Rows from block 4 of a small model that predicts nearness at each pixel, named by matrix and row number. Rows with one number belong to one channel. Each number is 500 + 50 x the weight over its row's rms, rounded and kept within 0 to 999. All counts start at 0. Numbers have three digits each.
After each channel's rows are labels from the 100 images, of 14976, where the channel reaches its highest value: "peak on" is the class under the peak. Only what is clearly more common there than usual is listed. The data: rendered roads seen from a driver's seat, with toy cars, trees and houses. In brackets: how many of the 100, against the usual share in percent.
# convs0: first 3x3 conv (model.mid.0.convs.0.weight, 128x128x3x3, each kernel summed), inputs 0-127
# convs1: second 3x3 conv (model.mid.0.convs.1.weight, 128x128x3x3, transposed, each kernel summed), outputs 0-127

convs0.53:522517458431449408434513546464528459530612506467418412384514526501559491578553422416437426503506487489426525503465516473468430473519520446469545386550523502571472502489465510389483447536453545473483395518543487588466511456478504502522530567506522487533451480496515521565485494513473432559436505475525488454504497469587417501542542557596451539429407404523493442512489491622563464580489
convs1.53:469486547521578511553519460494433456493449525542569468436500522496469432482501496556531506432397531469550510518585405528612520510532488467502490379513476481498477525456579412507445493527466529459459533536448545413493495575486403502517516450459421567530493499530465591463538489500476550441506423504489587538472513504411491448594450498523506419397372595509486508428551532445502504392584
peak on: verge (63 vs 17.1)

convs0.80:532526478469418489523506546522495504451523515523520527527450448562481483585495548473497435609453517516465589496533499452557416527474610425572549441614453372517484605455507553495479559420558361532455473538461487552532528479528543460514537490644493473524548566490511483575504432490473414536453489552538582482420486503464492467505447460522502410472492449430520502476499390530521481534461
convs1.80:452437532489452500487549416520547475472499498423548484423509486526430435490540478509607565511514588534500507523471497498467520478547365479540437441510485556445441443416515417416521517463440569395426545464470544470413442585506483509557479482481433537587521446492512495465538532496526499379477539480503537458518577451508542524487454516484460455448478575511525462415563479440404482340521
peak on: road (77 vs 35.1)

convs0.112:492566391583507450438542475410481570442487445546452433552483481499420553565526515519487424570531508479483478457418535505461514492475467402464440539510554597442456504541510513547513520530528439471589506564483468458490506552442516466523507442514602487460496475436431443432432504446538484457414462568466473465430421573401449449394415507533528562458563484426466470457577526496483413497494
convs1.112:490463488446546493601552418581580468496466544474586419495549491545514528554504446576557520415448538554538540522556521516592492464514589533548484536459405429555539531608475465453562536489484427525442570485492482539514486443545501531485541438476342470506514468444515531573574505530465541549513435510506521484573519548520423413514495622549539385476487497575521525476474476543538481499560
peak on: truck (48 vs 4.6)

convs0.22:476490514448561398525560558475498521428565567430536448492504363517476538483527499489521513538375490656467521531538488387493536586483494512501506523478530506514471437531605430384510529500561548425482467465512417417486512424546522556551544441436474427418427463513501527586579480471498465489500474574507490452536472448520432470502489504456600520456535490538532497515454520499437522442572
convs1.22:446490443456586499441462473526510530515489405455509542503444552486459466418588532600568545482449511520355432530451538558538434513508414539463474455529480518433508499406462516486471470499423479500481544506463436491506557456521486461481482544570469433515546568496430388561431484471537547414457542438489484454455487493501491474435474415391473347470557435439460422475496458508462476525450
peak on: road (68 vs 35.1); truck (25 vs 4.6)

convs0.59:505526420550448427490503536427468613472454507520402460526530458455475535505523508516472461579537433466492482535468538540408511553473507434495419497476592552530502520534584460514495475641530531491551434532527527438507516496393453478472554403519589461489489534513385458514400539455540478460442457549417453356469438492551407520458441465514456572490474481473469509456558514534430465464515
convs1.59:485485476478497485588548419508554419483460503501584422529522490532523509603519482583550469465475482485529518500509543554607477508478512524496484449525428423505537525563495466449553497442503483519416615461487475528521451512543477514489538467495277520490511439448493536523598434544465476563477445511484461526547506557433444366509429586526555370487439443550448512451483501520539516498522
peak on: truck (34 vs 4.6)

convs0.79:511484519490495576516483439532447545528487446528591531415545449380551470504640488487505540440423511523643525538540521567580456487409466467549501521452467547441474513491563525542464571472510423552478515548507494512545447425566444525563642603515476509468474502544450548478580513524478479445535515476415420505520555501523403397479561518530563453516530465530515543519508486579549464510491
convs1.79:498474479473519503421397505411508480531396419492463560468533501449408517455558546482494449567568509552447489507461512563467483507495537497525425379573498447510461430457521497430454483500450477500492530473488403537455538455555459411503483500531528431462452535581417416529414494471533582466390464494444444459471437525503572442434482374516475520469530532405368461461475512487490539519515
peak on: verge (55 vs 17.1)

convs0.122:528484488420477533513472513476431430539506484474486522535513459507490550494459519402495549418401529542505499579567415415496515518468500471525440538484445424508498535529447416432495552527506515465392435459514442489491441459522534544548530480433459422531488549478602529558553473519412528565563573502515497364588522422449384508468465528462541463498562472576495595469440491522559456395569
convs1.122:485508479499526450391501512471512583446443427468507520447522527457469435473541509506495489544528542520421467460408519513470527491543475503459498501501543562496507460453527595575454478481395461536629561533465511533467517440515492443417511514591649479544440526526391453506392535439525498418458498510492496509457445477552525546470484383424378547491510480414482393493526543534409479509507
peak on: road (100 vs 35.1)

convs0.58:606447497450439466485496515510456626486581503420497502478455443498505503501475479512461513512426500556505532494574419448510482475456478497439574504392521444551490624539482484464482562565576400418378461531488422529550545501461478514557543491512554508483495492482578565524507552442506463519510512473515505448471525526554551625487481564510495441684469430539536518470515453519539419476564
convs1.58:479457503467585524569471471528555402510392383527557519489492519509508407498530427512532533536531531469488559505432455561586542500575512595452456519579419524510437474394564440432459457469479479404454575482513516452460420573511484495427551537551430550548518523412500482502541522573511513473453444485454451432535493525509479450549394479473542432450513536486464467446421544488486506375525
peak on: truck (57 vs 4.6)

convs0.51:452477488545460454566501432429452577476497507475431488470489487465439484518520457527491523524472580476502477512467537416571434413385549418567549566512486504449527525504517582595534487470463458460494503564586525465505567559490503500472564536531433494525493563509542457523550464480425510399476523541531619435496495664384584388552560450469496518512540530519550478504596508464468437475494
convs1.51:575462551523519463476377561530472519518521529540462528521490432485456430507528492506502415492449547530456490513524500470437572479612541395586421451455564466557450502561482453523536592545492565515560440529408544551385493467479579377492534467529571509452485490528458534454490527437545495474512449511619640531517513547528569541512487488527470552484514501530497491450595405532464548508563
peak on: verge (43 vs 17.1)

convs0.26:475506478501517472529437528442461412535522522497461531438626498476487532545479502422518568529438476590461449451497487586466420534466470473504491485478337525544499543493361552449537537495500421480447485425467422555425401465488459535442536486382356499471472583470531517494532505541510521523508604498512515463591476504536493429458429510527509429484510438492534512447431540470535531436505
convs1.26:500535469556514546504534430402434638504407442505549548474481435458420485475483558472459508472550545542481499484470590479500531514473469515459546519504611531468490396451609570477504460470337517520504521511510545511457529545469479466488484556585583540514495426522411543549411457444497517446444497513475446544500441479452576599485494386425439519497389537480480509484527464482515512493541
peak on: road (68 vs 35.1)

convs0.118:466494472514496397497495556496499487445524528529515497557509574498432499547532415410546468437469506528465466549525508474364504486400476480494470412451361427522476479528542534471570396528484475512358389417432549453524449446511540503404448462505387458497508541470537517511516550495441449524414483520521485423519496486526508373529447515544520529470513479583487511433428518539533540486542
convs1.118:505508482540562535576483354536447552482444446538547499474495454427529436535531583507572493523544513458495533515497622473554537528441453488508528520543622546429522477432505489431532493399406608516522513518557492451472458529502426491478509511558569569509540495505496522414391453510506504471548504500544510557455517537404603697454512501483494515499483476537528527520545473534537523547456
peak on: road (68 vs 35.1)

convs0.38:439538436467515547479499434480412406563563394512590528441554443412515468537509481494476543384405534533568522508581486538541490522538458489507522455500446476445552441457511490544401515491513485556493581436480476487495502433608463569528525594566475515458542479573474491550536456541462488490512470450421445509559571476507421448443501546524588463476563425480521512476537461621440514600495
convs1.38:504483506432547524455417487436498577529391457479514536464518483479397495433514491432523466482561565556478474514434477534558458509470547532497459429502482496525449424487559553461492425548465506502517458508475485512465554475586535456547514499504543427486453536597384435586395483485505581461405470534506441464517437595434515452465467365498509539494457582452369439490468527476560592528521
peak on: verge (39 vs 17.1)

convs0.30:499431508559460475560515526483457517494565529493462459385514551478443514466518505464489496547477444537556547402534544567469442504419539525540485453556530536457568539413600475439553539624611496525509509420507468456458529454506545557523531479541580453409394629553525497474537574393529552492484477591564518477505429485595520486522530518450565499451517435578486487550533493465424517463508
convs1.30:467489484541466534489583408545493489517460414450530436532501546497503569454517484466575472432418471422493572558473497452500512489507423477547498442479494547474461540491498367467528423401382492547396567461473496501443516486525464501396456420484393607559575399471535428455470424458460423403499501492472495536516450490475493516486409442526529459475417546476513501511459434545485491541474
peak on: road (79 vs 35.1)

convs0.13:434445435435423511475519524421549430489500439465477535448452386521516494429558540470449502502522529555541558535511516439516365487440392465497440452441576582422497420397581556495453495478599495454494499502481589469502523524524524499585563497508551509486487533458494519494511493466540426483456455577544544472485418494456464538550524495499567645502511528468506535579545432499454419587497
convs1.13:511526564441514531465375448610507494511388470545502416415442603441476452456476525488557411479482464482505500489475408495582527495477468548498476465567428468609481565437483551536481511460453468450514572536453523517514567400515455460383519493460474461406445479518500411506488494445565420546440537494465501497531440483506473475475521497439513402520526464555504444485416478564500540416584
peak on: road (82 vs 35.1)

convs0.90:492445514471530506490532493451535383489441498441518540484554528516483487470486463516282578481495561514578515491500473568614509404470563566436495476480445512461477501470513533498536439523531524408347469466491468462513432472577428503500495563465379536554512588530561545529529520483480582480495453537507440460582524479552502494436454501463518456431458510524439461484468522478581536443448
convs1.90:515544448506454485414588554434467500459432448583418489513516541530469466564483568501413455452582547471360437472470576510382507538542510534497551569500502480522552436525612487612464472414481513538527532512467491570472492529476478479433451529566533545423523463507451503496429530412501512527500451505457414540447425455515591533456497518575384513509480462557550469492475494458488567541573
peak on: truck (28 vs 4.6)

convs0.56:459428481459505456452477541455500431435527437434551442544493463499485479600430524491485493545421412523552538510584425437438547462507429439464470499405480437495610512449473447466517491481519437482435515440456314468493439577479487557462479489467440502474479489468525476473382462512483529512532473513518494451564571457557545454408450495479517498442478427501498556508460438503382581515563
convs1.56:514530500480559524517448500482486593523364437435502530477475510464381465441526508449540478503515566552511490534402535508590530483522515523481428475432502583554472506451530521456460469510401498502504491555448536486471526541551483410495503493556561444510514552490383426566425437503555537434372527510440458508519464621455532558506431407422530442488466558432410481481420535481540527449478
peak on: car (27 vs 2.3)

convs0.89:534496524480493622451536507465473528458517471516546528494533519472528516530460435418543550466518482481502551425553518486625469465502490466517472524517472477437591453448564471562448560402586451496480500535534432576476528547569527545579496496440440560537481501536352478593513405535472511448592474492471462464578544519478445476475536439535565509561480549571453549567591461613467562582524
convs1.89:537485476436480539412437483415534444526456458444477554507470450483436522366501526459534412508458525570436489579448532415451529539484476465539404446483496445540496494453530537444531456549483564477475488463433496499477583395533547439472475483504455393490505566546473405512488473480537510480417592514353499450470440596453495403449493463499505550525541481463418391469486467454542495498474
peak on: road (87 vs 35.1)

convs0.110:498438419453515547469546464482514509550532439529457444497467468455599452530461449505468501436489458489529531524568502419543649417454426462500422502508544430444469520491450447473494528486614558516433406502594490496481530534573496497508395541438467603503413534531439426517411509535583430476543409424486488449495543514482599527520556481518558433563501536582508492518485544512458485560504
convs1.110:536503543451506517436443541571491436541393516553456517439489472400506519608483459504447439450514475532504424465451515571571458511452455480455491401562529549570517529497518591505487442541491406594515471486476489480453464451547634434376519525449451474463510543519445456489507496552548489537471452488548541438454507470495502408468464489494535589562619484500434417464558460541583434466473
peak on: road (96 vs 35.1)

convs0.91:508463539463401478462410556396477484560464478468457532447507541518510400522550419433479468436543535534466494483498497577469458424582523436482361555431552494463408552462576587487509446546545468575554469458483589487469500521405476414448513480467528526471531484472475514447555484458613479523448421425461470402568425521531549428525427508507494564513512508484534514503576507483576496497530
convs1.91:485515511473546578556491363550453449539379509475512456469447443449461519479446523447501449480484485483535510526436448490617460559428402533510527512506531481483587621374537526569494509425443473523500624513506455496546510520494446544457517522513528532486508529478507483435522441503518460497509586505569520540484478523377468520495471475403545379467511453542575487411551516536522469447398
peak on: road (99 vs 35.1)

convs0.123:519388501470424430487404558411495446481527439401535519389481433479473451460508492454489485557409482559446539501578444496502433428500529457490468443456536501498443539461510541469438508488567458454464443526515503513465499504466530508551528421536553462448528478505627637500588488467584480474439514455516549494538431543454491584550500573559446537482480412550472524538479430474559457554604
convs1.123:436483559462553554456444466582445464482470457586457463411516496479415414546506491490526507496580553428488520444432404513594489490533414542425459472565545572460416523398447370515507397507377506488482562518446521437521434538514510470398572561491507528495493502476431498525488432521504435452453474476495472553552511522444507556521414463422523446415461517461525499472486498546518497452457
peak on: truck (34 vs 4.6)

convs0.65:500443469509476526443643527505484529529464449502454474480433584522432461448434425475524420492456455435455425598548465531526480524525515469520490518447489496486427455547461434497486523537518463458507469504480589434487517477502561442496538401594575470459463385445542517569453525431471494481491436514526600468541434602510668543498512467519441532506441535516463521423534434511438576456542
convs1.65:460491498599482477530489522550555464384594471502466532568511463545518529560533497563589606515570586521499513390454562416551385501470400489628513476556458477406565554462460477514560562454560527461460471514497505513524447475504525602460502583486474444494539532441544552482469458548524519496456548555424531438550530589477543475491455508535574518484508478519490477507553511498555467442385
peak on: verge (48 vs 17.1)

convs0.31:444460548428511539521593512462511498513564484419357526384557434554411522558583503494443549493477524663473538457538504537440404494506529566454470488509446522385531465439383488489513545542552413552504555419517448603480415514508496489550478539537503465500491548483498487536575438498529562513458508520536486424515461504512515395440508500507570446505509537479542519476495485438435496484470
convs1.31:537572487533451540563473397502452475489390415510535542467462490483405526457412530498530497453454390499501532502430531512496499525442506530572467387486508511550496497488525453392515488457395521535381545493459542551505539537496524482473507492519416565497544434551438507446426484449527563497389451522463388529500432523490522557488455425450444513517383431479436509432419501488545530489577
peak on: road (64 vs 35.1)

convs0.63:511455562536524539479436562497491528490467497552436508523564507483466456507428458545462467561471481439437457425542543598499521447487497551447422403509487493504514468508354496411558417502539450576476491467525498623569431608396485499495459545511508531453507548513521495459454488464570525549463456530504487518523516435529631424506463457496460536492399473445438451432481451379551575539477
convs1.63:474502539511427558495550427483519546521495477468492475538434470567520467525488495414491473458532551449548605531513456458548572451522391481552515509487558525463421576460542482527514464447523604398510534573521545442465449599545429480505429498521544602501514441430466535495558436488483444470519501544471538506554456521458457575509363440499625539473380608552472588523482501523506468491475
peak on: car (26 vs 2.3)

convs0.54:475478461456525531470498474472501478506567466490524531513524495514425467497557435476465666477407566502490466519460482569509416407508668533470459452495425481425486534488389437445629435579515442507447461437479509530484475406550397494518507470466450505553483552507484435467529519513444596456478487473465498450546495466544467458511422502444497537408488518484519417495474545411557488448455
convs1.54:532529505534464581497554521479471528465440436581445516499489479517420489531435583464381497427507507500502514416510575485432538564499525545538588560478527488526551495492565430511496520434447560559454608502470523499492532509468496517427492501534570551423525453522519558434438615404506516553514528489530440576470437416525605597473544538495468513512438447629584546439494509532538537530591
peak on: road (79 vs 35.1)

convs0.76:520539528477468518608509529452488493520560495425404548564503459473459482477525435550513516474507551532522498499502544464471388445425597442503552503502419514481441569500475553503505554482509456468491469526531480423476475504410529545514448514485435501551499507495580461502486488482473517412475483477558685421512487697509591490536532517445499500476528637509519532522625521453495451524537
convs1.76:564491508524508411459425530515499542523494508572474513567502377497517476549525489456481414489538524529468475517460480521453498502642546369574421427498555443543487428566506541501551569532509504530575436530446526577411465524524585381462519507475511538480484493503441531438501440466514486520518472543657610513526507583494555490503413535557468589514531481516485483506580411554506515517503
peak on: sky (60 vs 35.5)

convs0.24:424449498442520510578513563456524462518517479386499465494511449526490554430478420480499523498453556552415483524504472381536445433445609494444520478455469525429527639432463457511494532470424505428441443413559464400534453466478485545546498555395369451562448492535563467506503566482421539437494489523523574483469519567512510556466569568493570469499506582494493513496510512459457435497460
convs1.24:568543475535424423396454576527498495463517489577457506533522459521523502563462552435508405533577480476420476457488527547452514519641560435587472455494533445582528390605535437495523482456535487552511525555398558568431503488486590443421490501491456518433457503488429565440479499426488446565526539555567466527497456507485551468504406520563467510504486424533518536518408438511532549523516
peak on: car (37 vs 2.3)

convs0.109:575462472484506543485519495496515478574485508509402475498397542473490544469416492495505458442405487391541476498477440412544430460398438445513427459529491463474508552533416407471405471447405462506538497522507484471530568506483451461488493473535399555416460456483543509469341415507445494495459560433479548556460514504443509578470561547533464512553472483544493538465526578488522379562471
convs1.109:566541540478471495528445430464496510395522553555448527556472443561517527588483450429520436529556523591524472394492484495569435481594524498596453524567474499560564493483487566509515519612505498383572473519384526469446514518478587455512564504505557533455483552423379536537605500496503488464445405495567571466525419502473529489518431444495477592499550508484453439519494451507518471482524
peak on: road (100 vs 35.1)

convs0.6:493581533443476437481500498513486526404504465509444482607525470594543486565482494520513482530529394573557515507522433519468432512520475350482484487560459464536529527548519569566486461451533475531505434499465427528427415562439532491490481441467468531548551484459510505511406489502513404449520466425488545389505557558541486468489424444503510399419451470537536549517550374571437527567589
convs1.6:480508504467546572513501496453503432503392446431523521431468469455380490431505483420540471477438563571494403520453494534578498503467507516438504462467468536511524532404575546423438534493462454505462531459474507487493503602565386460486481466567486472502538475511476452557475416495531585436310537513440461514532464566417529514484464440445539487496473507452426460431441540447541465458422
peak on: road (68 vs 35.1)

convs0.114:429503440453500570484512492473464434520557388474531497501570441432531491561461478529420533495460451504570544465620481479491473486465430455486545452460491450430585470461523486531440531512501447504492559437483390443501465509616508574544538562563462513428555486585492460527500481549503465511518438481442471490538588473537489490400516486497603511459565391518485576480487418617395567543519
convs1.114:487482498442592531488393497466517613560384442466508531481512491496379492417527486467522452489547572574485473531399472507540479481496527529494421401528505515511451417479540572451505446555412519491514459543486500504469530497596556450525510474515515431475457573551388416582436499484514536446417487526482452455503430609478508487488454391486513527481462579476402442493438505489554564504492
peak on: verge (75 vs 17.1)

convs0.57:564509538516508533539494455500487544463598567539474470443443506464475478553530466474573414609407396448435511407558461436502493530446493459602550433508438431508497603561547501410500516473558457611561477542455411539524596462474548453535579465524563444450438475490483520532495452551473459501461532489552574502521497592404479492467531480563528433520495537533528480485601497528568445518507
convs1.57:399440417485545497506638462443595429500512442462586457500482547521537541510501464513512569406466495528472484542466459480469510455593436500444522524565539508425485474439533428539486421475461490462433496474536466473448457493591486538523504465527337531578549515545374430554552511453515459380498437490479504442463465453488487456540472482546501489474535530465472358503538486494430481483469
peak on: road (84 vs 35.1)

convs0.106:452490432472500527503480486466584606509507508443540477509479461481551539530513511586444578499477516516486529524436443447554334453448496462455575502400577584456526512532505525413489546411533447507533476539540456461566515492507472482517550496478549509490514458448445475488426490538491445514545509440507407614440548447553418598398457576492458590517527464427578500520543535489477401519431
convs1.106:521536483428511529475519545476547417495403513529472460553479546553402519537510480538531384509406502513461440504555481576447522500533493604531475529581425426577504447462552475483463477496444526422460570525381559497473517586484455437441511484525460479436469493455428456540551541493487517493418404471467526539469466471547446386547429454474492413438489537478507474385411493467466595494543
peak on: road (96 vs 35.1)

convs0.100:549444481512484546512436552470400511445465502482450495413490451511522577467515509500286552510497467509548549536534459479540447434436535511342533590441523549416525460484482525451497498468492401454471549482550424431535506546576561577548490537571518437482438592540542549481539450513474451522502564537460459441558477485511486559422529542480529493445572490532500507567442510524432477483494
convs1.100:505497489476506476431475621452515531532443426510395491526547534514411457490529495538442415517497539505355444487438465505428571465612552518463470540480449507577471492542523556547493489527426512533539504532402536559472501464473533395446499468549495440463448441523448444534424542450556562484437404507430467541421454526555509503444453483488368480475452525466480431450433489446486595510514
peak on: verge (68 vs 17.1)

convs0.8:577464524461478526468376546479469494515501502578504432416455570509443464397492514518511463582425417531518559522501440477525516443393428554563529536477422427614472555488512461511519484439542485469463434532451500443544553556506589490443513458593471514412482577543575500593527520493504503499393529537503510532527470454434570499544551465354498452512526409449501559522522526463499524514519
convs1.8:424488449458452458371543490412589483547534437457456458524484539580540504522538424439529450520535547452408478543413427484411503434593461449492517514513562529464456495456526527603481467503475521426570438523496506481392454523492509429489459508543537540505519506445427392507528487465493511397537422481475502474481425509524475535474415500500420557489486592480464434557528453484389521464414
peak on: road (99 vs 35.1)